Rows from block 6 of the image encoder of a small image captioner, named by matrix and row number. Rows with one number belong to one channel. Each number is 50 + 15 x the weight over its row's rms, rounded and kept within 0 to 99. All counts start at 0. After the name is the row's rms in percent of the matrix's.
Before each channel's rows are labels from the 100 images, of 14848, where the channel reaches its highest value: "peak on" is the class under the peak; "responds to" is what is common among them. Only what is clearly more common there than usual is listed. The data: made-up road signs on poles. In brackets: how many of the 100, against the usual share in percent.
# c3: 3x3 conv (encoder.blocks.6.c3.weight, 96x96x3x3, each kernel summed), inputs 0-95
# c1: pointwise conv (encoder.blocks.6.c1.weight, 96x96x1x1), inputs 0-95

peak on: face (69 vs 22.3)
responds to: purple face (46 vs 8.3); purple rim (27 vs 8.4)
c3.58 116:23 50 28 66 72 50 70 23 61 57 68 75 40 28 45 39 23 51 54 62 41 57 41 51 39 44 63 40 56 21 65 41 57 23 36 53 31 46 57 65 47 23 55 40 63 49 61 64 53 59 41 76 81 51 34 30 52 36 59 55 56 36 33 37 39 24 54 46 56 43 57 45 41 23 71 45 44 61 58 32 47 63 48 43 80 55 58 84 56 07 45 54 54 34 62 60
c1.58 107:28 52 33 58 45 33 75 34 40 50 58 60 41 25 32 36 50 57 39 46 37 36 37 68 59 45 66 54 71 63 80 61 76 28 35 60 58 39 64 46 46 47 35 59 62 40 57 56 53 47 40 75 78 73 35 46 45 39 19 62 43 24 54 34 26 29 65 47 46 39 64 57 70 23 75 53 36 72 49 50 45 38 40 43 83 38 62 72 60 36 30 68 57 33 71 44

peak on: face (51 vs 22.3)
responds to: orange rim (100 vs 7.9); hexagon sign (45 vs 19.5); blue face (27 vs 8.4)
c3.89 125:99 59 43 29 58 56 48 71 61 50 52 35 55 37 46 71 65 32 59 48 59 47 51 52 58 63 46 60 31 80 32 53 58 42 53 40 38 14 38 66 54 68 54 53 61 43 14 69 46 73 53 43 42 37 39 59 46 58 56 40 37 61 44 46 60 25 49 53 54 58 36 61 53 78 71 34 46 44 45 39 54 50 73 48 67 57 49 50 39 99 33 62 37 57 60 54
c1.89 107:67 85 65 43 52 49 49 90 41 65 45 48 73 36 49 61 80 37 80 28 64 38 55 66 51 39 33 47 28 73 27 49 62 63 73 34 34 16 44 58 32 57 50 65 63 56 26 71 27 53 65 60 64 41 60 42 54 49 39 41 49 65 48 51 61 30 41 60 34 79 38 34 47 78 68 40 62 68 37 60 40 57 40 52 66 51 52 50 39 35 44 52 67 44 67 39

peak on: face (86 vs 22.3)
responds to: green rim (100 vs 8.8)
c3.72 120:58 69 59 40 48 48 36 45 64 44 49 06 53 58 47 63 57 28 48 50 48 50 34 44 82 39 57 31 54 36 69 42 43 43 21 57 71 41 71 62 48 66 42 15 52 27 64 73 65 54 61 54 55 28 40 32 56 54 62 60 37 73 36 38 75 39 50 38 42 51 57 70 94 51 48 58 63 47 39 28 52 66 55 48 81 60 34 67 63 53 53 35 74 71 54 35
c1.72 104:29 66 70 15 35 63 46 23 41 29 72 40 73 38 39 57 62 27 69 49 55 39 43 32 88 60 71 61 65 62 41 41 63 56 38 61 59 58 80 57 49 61 66 43 53 33 69 74 61 65 42 29 68 51 44 50 68 41 56 57 48 45 49 53 59 44 46 53 54 58 67 72 54 63 47 48 53 49 24 64 70 84 75 73 64 49 42 69 46 43 29 34 56 48 34 30

peak on: face (66 vs 22.3)
responds to: pink rim (88 vs 8.6); green face (28 vs 7.8)
c3.65 117:65 29 46 49 65 58 69 44 64 47 25 38 38 64 85 48 55 74 41 49 60 50 27 53 60 59 58 80 68 61 68 72 50 31 45 44 27 63 44 58 61 40 58 77 43 73 48 56 46 41 54 33 66 53 70 40 80 53 44 22 56 42 49 50 44 68 76 49 36 52 43 67 72 34 50 66 55 16 57 51 55 38 50 48 35 49 38 52 56 52 01 60 55 55 31 79
c1.65 102:50 35 41 55 60 52 65 49 67 43 22 29 56 53 68 39 53 69 50 48 31 43 29 64 57 43 52 48 37 67 61 58 43 48 54 32 11 62 27 39 44 25 39 65 41 72 27 65 43 54 31 55 80 45 39 64 70 44 48 39 51 49 39 73 27 32 66 36 25 46 48 68 73 15 39 66 39 25 47 62 28 34 53 57 49 38 48 54 44 61 15 45 38 53 24 63

peak on: face (54 vs 22.3); rim (26 vs 10.2)
responds to: red face (43 vs 8.6); white rim (34 vs 8.1)
c3.74 105:52 28 35 60 63 63 39 25 48 52 62 33 64 41 69 46 29 31 53 42 53 72 44 30 57 50 47 40 70 30 44 26 45 36 76 43 48 64 65 52 61 59 35 39 55 48 55 34 64 30 60 51 25 54 63 56 32 50 49 57 38 24 89 28 57 39 54 30 33 59 37 50 41 22 42 67 48 57 42 39 38 69 53 57 31 29 25 67 60 46 85 36 35 15 29 43
c1.74 107:43 60 67 33 59 37 27 22 45 43 38 66 83 27 55 40 42 25 28 30 36 61 25 39 59 56 45 29 52 25 62 27 16 55 59 34 64 68 38 58 54 33 34 39 57 40 32 32 38 53 62 45 39 67 43 55 55 47 43 54 45 48 69 23 80 35 65 43 40 53 44 38 49 35 08 65 62 54 32 49 63 68 52 34 65 28 45 60 67 53 60 39 44 32 40 45

peak on: face (77 vs 22.3)
responds to: 20 (45 vs 3.8); red face (34 vs 8.6)
c3.77 086:35 84 50 54 74 34 23 53 40 66 49 37 64 44 65 64 44 49 31 51 48 62 45 81 41 62 47 55 51 68 56 31 39 29 73 39 51 79 60 57 43 39 76 54 47 43 61 81 54 99 46 51 36 33 49 24 41 51 58 51 45 60 66 54 63 58 47 30 40 44 13 55 54 39 45 26 41 66 53 70 69 47 33 39 54 72 35 62 46 42 23 48 45 51 32 39
c1.77 098:55 75 60 52 76 42 50 56 25 75 66 49 52 47 49 41 53 43 28 27 53 58 37 80 28 60 44 46 74 58 45 39 36 45 50 31 70 38 34 43 40 57 66 40 30 32 44 99 56 70 32 63 55 73 59 48 52 63 32 43 57 53 51 68 39 52 32 50 57 40 31 48 65 55 74 33 67 23 62 70 47 29 28 50 53 49 55 53 34 47 28 67 40 26 56 50

peak on: face (78 vs 22.3)
responds to: % (42 vs 3.7)
c3.10 090:48 54 42 59 61 61 30 37 59 21 58 45 44 51 68 28 35 74 54 42 55 61 53 59 42 64 65 73 57 54 23 68 58 59 52 69 22 58 50 44 49 69 43 40 68 44 47 79 54 51 70 45 40 25 35 67 38 42 60 63 30 49 66 40 51 64 19 46 30 80 66 32 58 42 58 53 26 74 46 66 17 35 30 44 55 60 59 68 47 49 25 13 30 54 39 59
c1.10 099:47 52 43 57 19 41 38 43 72 31 36 63 47 65 34 57 38 55 57 32 53 23 64 75 58 37 62 65 42 35 49 55 16 79 56 62 37 58 35 69 42 35 61 56 26 63 23 88 59 62 54 52 50 37 42 44 26 51 33 27 59 44 39 50 42 37 22 40 66 49 66 50 41 66 53 64 44 62 36 60 33 50 71 29 60 56 75 50 61 62 46 23 30 66 31 32

peak on: face (84 vs 22.3)
responds to: 10 (46 vs 3.5); blue face (28 vs 8.4)
c3.93 093:58 46 49 53 69 36 40 81 52 36 60 58 79 46 35 57 64 49 67 51 35 28 57 76 68 64 29 28 63 45 23 54 73 36 41 56 15 51 34 51 61 58 36 45 33 48 30 72 20 41 57 17 35 36 45 59 27 37 69 65 54 46 53 52 43 39 45 37 52 44 48 38 60 45 41 67 56 72 57 62 24 48 62 72 41 80 35 27 64 27 29 47 42 54 46 34
c1.93 096:33 42 37 42 41 31 25 56 63 57 62 67 72 49 11 50 62 63 77 59 38 28 66 61 38 74 56 60 42 24 40 36 71 56 41 62 42 66 38 32 30 40 62 42 51 48 42 42 39 27 51 51 51 31 82 73 47 35 58 59 25 44 74 48 74 63 37 36 62 44 73 65 55 51 46 60 70 43 65 52 37 70 62 58 72 71 25 35 46 28 44 55 35 38 45 62

peak on: symbol (58 vs 2.9)
responds to: 20 (53 vs 3.8)
c3.61 104:29 58 45 60 52 49 53 57 79 64 46 60 08 22 62 54 67 58 66 53 42 70 53 59 63 24 58 34 30 29 34 39 37 56 45 39 40 61 95 48 46 59 45 48 57 43 49 34 57 47 58 47 59 41 51 52 14 17 45 48 36 87 47 54 71 46 72 47 58 64 70 35 64 43 40 66 41 31 57 45 37 58 32 62 40 33 50 51 37 44 17 45 63 63 41 69
c1.61 097:31 33 30 33 35 59 58 61 34 61 42 46 28 25 64 39 79 64 66 44 33 53 51 61 59 54 57 57 55 44 42 48 42 45 27 39 58 32 40 49 49 54 37 60 52 64 34 29 62 36 77 51 77 29 45 63 38 35 54 61 48 38 66 64 52 48 78 62 55 81 60 49 66 21 48 68 38 32 52 61 44 72 37 51 46 51 33 20 27 33 10 50 71 77 62 53

peak on: face (66 vs 22.3); symbol (32 vs 2.9)
responds to: triangle sign (56 vs 20.1); P (29 vs 3.4); orange face (26 vs 8.3)
c3.26 074:68 59 49 42 48 65 74 36 34 62 29 63 47 56 46 69 48 27 50 25 42 54 52 58 53 98 37 44 62 46 37 72 74 60 44 05 38 44 44 41 56 53 54 71 16 36 47 58 57 32 41 55 41 47 50 63 42 55 51 39 42 18 71 57 45 67 53 39 59 53 51 41 49 53 49 43 40 25 38 26 74 64 36 70 52 12 50 58 51 48 50 32 18 45 50 60
c1.26 103:41 65 36 52 57 66 50 56 36 65 68 44 29 44 37 42 57 40 62 66 30 14 35 51 61 74 17 54 32 68 60 69 65 58 18 51 57 61 61 50 53 34 63 48 45 57 57 37 36 46 61 57 15 44 66 35 50 71 37 37 38 36 88 33 30 41 55 52 66 66 48 63 52 42 28 42 62 38 15 43 69 41 72 58 63 55 57 22 48 48 66 26 62 42 47 43

peak on: face (61 vs 22.3); symbol (39 vs 2.9)
responds to: 30 (50 vs 3.7)
c3.31 086:56 52 49 40 47 43 58 33 64 35 68 63 61 40 81 36 52 65 58 15 39 71 48 36 37 50 59 54 47 39 40 43 64 68 53 75 25 51 49 50 74 67 51 72 48 33 52 53 54 44 44 42 49 61 52 84 52 32 46 51 60 31 54 74 58 48 55 59 69 69 71 68 89 26 49 58 45 44 51 57 42 44 42 46 44 53 71 28 52 58 00 36 37 37 23 57
c1.31 097:73 62 36 58 31 37 52 48 85 37 37 40 49 62 61 55 64 49 50 26 48 44 47 39 37 51 46 71 38 65 47 21 46 50 34 92 66 52 23 61 34 40 45 65 58 54 40 66 76 46 56 45 63 32 59 51 58 67 46 42 34 34 54 76 45 51 71 62 53 36 63 54 84 46 16 53 38 44 60 44 36 47 52 39 59 65 58 33 80 68 23 27 41 39 28 29

peak on: face (100 vs 22.3)
responds to: white face (28 vs 8.3)
c3.95 105:63 18 57 50 81 34 39 40 32 46 27 67 64 56 41 45 54 32 68 38 44 65 52 25 48 46 51 48 34 36 27 48 66 55 12 23 18 35 56 44 67 51 47 49 54 36 38 53 57 50 58 36 17 46 59 52 51 39 67 29 63 56 54 63 41 57 32 42 59 25 73 36 53 63 50 82 48 47 50 39 43 50 74 51 54 42 22 67 25 52 18 31 37 43 38 61
c1.95 099:48 63 29 23 73 46 42 56 52 58 27 59 73 56 21 39 65 25 64 31 62 47 54 31 34 40 44 60 48 44 47 41 67 73 16 42 56 33 46 35 66 41 60 68 59 28 41 52 51 31 35 64 32 37 71 45 41 23 54 36 57 27 57 38 63 58 36 49 81 28 84 46 65 47 49 52 62 52 43 54 53 49 71 20 46 63 44 48 48 54 70 33 45 38 23 23

peak on: face (80 vs 22.3)
responds to: red face (30 vs 8.6)
c3.3 098:64 38 23 32 67 77 47 44 47 54 49 53 33 59 56 65 47 19 32 29 38 57 53 32 65 24 47 50 39 29 61 43 39 43 34 75 35 36 59 23 55 51 62 51 42 34 47 37 53 87 23 25 52 76 45 57 51 50 49 53 60 35 71 41 55 40 76 62 36 46 80 54 79 57 35 53 53 19 43 38 37 73 55 51 64 50 48 65 51 52 26 50 30 28 33 62
c1.3 101:52 22 28 05 51 54 39 58 36 55 41 66 48 46 53 72 49 23 60 27 51 28 67 45 55 32 53 41 19 53 54 39 37 59 63 74 37 48 54 34 27 42 50 33 28 54 43 24 42 78 43 24 34 60 47 64 59 34 49 68 59 44 86 47 76 27 58 46 65 55 75 46 67 68 29 52 64 45 32 37 54 56 62 47 64 38 58 53 61 42 54 39 30 34 56 49

peak on: face (93 vs 22.3)
responds to: red face (28 vs 8.6); arrow up (27 vs 3.4); 90 (25 vs 3.6)
c3.48 102:40 51 22 53 55 60 46 24 57 40 48 46 29 42 73 38 37 67 57 49 58 43 41 33 57 35 22 53 39 69 41 49 47 37 52 54 48 46 43 35 47 43 61 44 36 59 24 59 32 39 34 19 48 39 38 35 42 54 43 32 17 29 51 43 51 52 82 39 40 37 37 57 54 31 41 65 27 44 30 30 26 67 43 50 44 38 35 46 23 34 62 45 04 43 14 30
c1.48 097:33 62 31 48 41 52 23 44 64 35 47 54 30 12 66 43 31 65 51 42 47 51 24 33 50 40 46 52 28 61 34 66 32 41 39 44 45 36 31 43 65 38 47 30 60 55 14 66 11 63 48 37 61 52 65 56 49 50 64 36 22 37 36 40 46 24 64 55 51 51 51 57 72 50 54 73 58 24 25 54 27 44 48 53 33 44 23 52 45 46 76 42 31 42 51 20

peak on: rim (83 vs 10.2)
responds to: blue rim (74 vs 8.2); hexagon sign (44 vs 19.5); red face (38 vs 8.6)
c3.9 092:20 25 50 63 50 62 45 22 55 82 40 63 32 03 50 54 31 53 44 46 43 69 51 49 49 56 48 54 49 27 30 39 64 42 68 27 43 45 68 28 51 83 67 55 47 58 62 64 36 80 50 68 36 57 72 54 48 52 58 63 47 57 43 51 54 48 62 86 43 51 67 30 42 26 48 68 72 47 41 49 53 42 31 49 80 63 50 60 50 66 28 63 40 53 71 51
c1.9 105:52 70 69 65 58 66 51 60 48 41 29 63 37 10 44 33 26 59 64 32 26 65 62 50 58 75 45 65 37 26 44 62 55 48 46 61 55 35 46 67 57 82 49 65 43 46 64 35 40 63 26 80 32 44 44 47 44 51 24 35 35 55 69 31 35 61 72 65 21 75 65 52 23 24 58 73 45 50 50 27 35 39 54 53 61 50 55 46 61 43 52 45 29 52 64 63

peak on: face (86 vs 22.3)
responds to: E (41 vs 3.7); red face (26 vs 8.6)
c3.69 088:47 44 54 54 71 23 78 58 49 61 41 55 66 64 56 53 66 36 58 38 49 64 66 59 62 50 53 39 39 53 56 60 75 48 38 52 16 32 54 39 45 62 46 55 79 21 57 49 18 32 43 41 33 55 32 60 74 55 51 56 29 41 48 58 61 46 62 31 18 50 46 50 35 59 10 60 25 32 81 56 29 35 33 63 61 39 15 70 45 58 35 42 38 38 45 50
c1.69 095:49 29 48 65 64 31 64 60 59 58 30 39 63 46 65 48 49 52 58 27 39 54 47 36 72 61 48 71 38 46 42 39 66 47 40 42 29 38 61 51 62 65 33 45 78 50 55 32 16 45 36 41 51 39 18 50 59 32 46 81 37 68 39 41 63 36 75 68 20 50 44 61 18 44 38 56 65 31 61 33 39 35 55 64 51 50 07 39 45 37 67 28 66 28 59 44

peak on: symbol (33 vs 2.9)
responds to: hexagon sign (52 vs 19.5); arrow left (25 vs 3.6)
c3.49 085:44 43 64 67 45 46 34 58 19 51 32 51 55 79 43 62 50 26 48 26 35 40 33 49 58 43 39 40 10 48 46 50 40 69 51 48 37 58 68 24 57 63 47 56 47 42 40 65 59 81 31 00 47 40 46 34 45 53 45 40 36 50 58 42 54 59 59 52 44 36 53 68 52 71 37 44 31 34 43 44 42 43 51 43 53 33 07 72 26 34 55 47 33 59 13 51
c1.49 104:44 70 52 72 42 52 27 66 36 34 57 52 51 42 32 31 34 74 56 12 50 43 40 35 29 48 41 39 52 78 27 49 42 32 46 46 40 51 42 48 58 25 38 61 42 29 46 25 15 70 67 45 41 32 48 32 34 55 37 47 55 56 49 31 73 63 53 41 19 31 63 72 51 82 44 46 39 30 47 33 22 65 34 35 62 39 50 44 60 37 63 59 62 68 45 35

peak on: face (48 vs 22.3)
responds to: teal rim (75 vs 8.2)
c3.60 100:58 37 11 26 61 27 71 55 49 60 49 59 53 49 35 24 63 67 17 80 42 48 43 56 45 53 38 18 48 50 40 46 37 51 71 45 62 57 53 53 50 23 30 30 52 29 40 47 57 44 45 21 60 59 47 35 67 53 59 57 58 69 32 77 26 47 53 47 28 44 44 59 34 58 81 53 69 51 50 71 48 10 54 41 43 40 51 57 37 42 34 48 60 77 53 67
c1.60 105:74 48 30 53 52 51 62 38 51 58 56 40 72 52 39 70 63 50 46 48 54 55 65 38 61 66 27 27 71 84 62 48 40 38 59 59 29 52 71 45 67 50 39 52 63 61 48 37 54 57 77 41 44 66 32 54 64 77 78 44 24 77 41 69 45 42 43 71 41 65 35 49 23 46 62 64 74 38 35 62 66 39 69 44 52 81 50 69 43 58 27 55 68 64 63 88

peak on: symbol (46 vs 2.9)
responds to: 90 (38 vs 3.6); brown face (25 vs 8.5)
c3.29 088:58 80 57 47 16 50 43 61 37 47 65 40 56 50 44 65 65 36 52 49 38 46 57 53 43 39 66 28 32 40 36 29 81 55 50 78 50 28 42 69 50 62 52 39 45 52 27 69 11 56 29 55 57 64 37 48 31 42 53 09 47 46 36 43 43 53 39 23 48 34 45 43 50 46 45 51 63 53 67 28 40 43 62 62 64 44 32 31 58 48 99 37 49 48 44 22
c1.29 097:28 56 56 69 45 48 61 58 28 59 59 36 50 54 42 51 52 40 37 52 27 50 49 19 33 46 80 67 38 40 53 35 57 48 51 77 48 52 51 76 35 36 61 22 27 49 50 45 22 81 21 49 58 52 47 60 36 63 34 34 25 66 42 36 65 51 43 51 31 44 30 38 50 38 40 66 54 48 61 34 41 55 64 39 60 70 47 34 19 21 95 61 39 34 41 49

peak on: face (56 vs 22.3); symbol (40 vs 2.9)
responds to: 30 (46 vs 3.7)
c3.1 091:44 56 39 27 24 18 56 19 53 27 60 65 24 62 33 41 45 30 63 38 65 48 54 31 62 25 41 32 28 60 45 35 24 42 31 65 54 79 62 50 39 53 37 41 70 49 38 56 44 60 48 40 43 59 49 47 43 44 60 56 32 52 33 44 52 32 42 44 64 41 77 59 38 48 28 49 45 47 39 30 42 45 32 51 43 38 49 31 32 48 99 37 46 39 28 52
c1.1 101:61 40 23 32 49 11 65 53 52 43 51 43 24 44 49 45 38 45 49 54 36 57 31 61 55 69 25 60 44 45 63 20 27 48 37 81 64 63 68 54 45 56 33 33 45 21 33 59 37 53 49 68 41 46 33 34 44 38 26 62 35 55 54 63 31 35 46 43 57 48 68 64 51 52 29 34 40 62 33 29 64 34 63 51 66 43 59 46 42 59 99 38 23 36 51 40

peak on: symbol (61 vs 2.9)
responds to: orange face (33 vs 8.3); 30 (28 vs 3.7)
c3.33 103:55 63 49 37 38 51 61 55 52 61 30 72 55 45 79 35 55 53 52 47 32 54 50 36 57 24 57 61 42 42 30 59 41 41 57 40 20 31 62 28 34 41 73 60 74 54 45 60 36 83 65 58 52 59 94 55 85 43 63 42 66 65 34 62 56 50 68 73 60 46 73 40 59 52 23 60 36 35 55 37 41 48 56 80 67 36 47 48 31 41 28 26 36 60 54 69
c1.33 101:29 77 48 47 67 37 64 73 34 35 41 52 46 50 42 61 55 49 44 34 41 65 29 51 59 15 57 66 46 69 27 50 33 18 37 33 52 40 56 44 23 40 51 39 70 43 36 68 31 80 63 57 62 66 51 38 45 44 56 60 24 47 36 40 26 43 71 46 55 46 79 51 64 39 43 45 35 74 72 57 25 51 65 61 58 42 52 58 32 24 49 47 18 58 66 26

peak on: face (64 vs 22.3)
responds to: 50 (52 vs 3.8)
c3.37 094:42 35 50 45 52 49 49 37 44 93 51 51 45 29 35 29 44 50 52 54 30 39 29 43 49 59 67 76 33 34 41 49 61 67 34 67 89 14 69 36 76 52 46 29 60 40 54 39 36 47 38 68 43 44 49 71 58 44 37 47 37 39 62 46 69 44 28 62 45 44 47 31 50 31 55 67 38 34 32 61 39 38 31 60 38 48 40 50 41 47 84 09 43 49 45 75
c1.37 099:65 51 67 46 46 35 63 43 38 74 39 52 35 47 63 58 50 40 36 48 53 44 26 49 47 58 31 41 23 22 50 52 63 59 33 69 71 29 44 39 55 40 29 30 63 56 22 39 37 52 64 77 36 45 31 40 63 49 57 70 29 44 69 48 77 42 60 55 42 59 36 41 45 51 55 37 28 41 17 18 66 73 21 52 34 61 40 53 44 34 91 54 36 33 37 54

peak on: rim (51 vs 10.2); face (46 vs 22.3)
responds to: triangle sign (60 vs 20.1); red face (33 vs 8.6)
c3.80 084:64 53 27 50 45 13 70 55 36 61 52 38 49 20 31 54 38 40 44 36 50 07 08 53 47 35 47 39 29 43 58 54 33 44 57 46 43 55 61 29 57 35 31 34 34 54 18 60 31 46 39 43 46 48 31 34 34 47 32 33 61 48 65 62 13 43 60 23 50 31 40 49 45 19 43 57 52 40 29 54 55 32 46 47 46 43 55 35 39 40 56 60 80 47 39 46
c1.80 097:64 82 35 46 72 64 64 32 55 61 35 37 59 39 46 62 56 13 54 44 37 51 44 48 60 60 24 38 54 51 38 56 44 63 46 30 59 76 33 41 39 52 41 76 35 41 29 68 54 32 55 44 80 65 69 26 42 65 28 38 45 37 69 43 50 41 69 56 39 36 60 56 59 39 79 31 53 48 42 24 45 59 21 37 64 22 41 61 42 59 29 69 55 37 38 75

peak on: face (68 vs 22.3); symbol (31 vs 2.9)
responds to: red face (33 vs 8.6)
c3.6 092:34 59 41 61 47 29 55 37 33 50 33 45 37 42 38 44 39 49 56 47 27 51 39 67 61 68 48 34 59 47 59 54 52 46 35 28 36 67 49 48 34 14 54 30 71 31 37 40 44 57 33 79 73 34 31 28 38 22 53 42 45 43 37 46 36 33 70 29 36 54 42 42 29 33 40 44 52 40 65 20 51 57 45 37 66 21 27 61 60 14 81 38 41 30 59 52
c1.6 100:21 60 64 72 42 55 39 41 73 79 46 57 37 34 39 56 34 70 45 63 62 30 65 70 41 67 39 66 31 45 41 69 70 73 50 56 65 56 49 34 56 18 79 64 28 43 72 47 46 49 57 38 48 34 56 39 46 66 35 42 70 32 55 69 33 52 83 76 27 64 38 48 26 54 50 68 58 61 47 42 43 76 50 58 51 40 59 62 55 24 68 55 32 43 44 73

peak on: face (47 vs 22.3)
responds to: black face (49 vs 8.7); red rim (35 vs 8.4)
c3.56 099:39 59 45 56 64 42 43 46 47 56 48 21 51 41 48 45 84 00 46 32 28 73 32 74 16 45 52 48 35 55 39 42 46 36 50 75 44 44 43 63 47 42 29 46 56 53 63 26 46 57 67 82 51 52 73 51 79 42 32 51 72 53 63 38 51 47 35 62 49 51 32 59 53 58 33 47 54 34 48 28 21 50 57 56 57 33 51 32 56 45 81 28 46 32 31 44
c1.56 103:26 72 69 42 50 37 46 70 38 55 50 46 41 41 34 45 66 15 55 15 27 48 42 52 26 62 70 41 36 32 62 56 28 41 22 75 58 60 30 39 51 42 38 52 43 50 61 36 32 57 51 43 64 39 45 57 51 45 22 25 83 50 28 31 51 27 49 48 56 42 41 44 59 36 38 44 35 43 60 28 35 42 60 40 79 31 66 28 48 42 84 35 59 57 46 37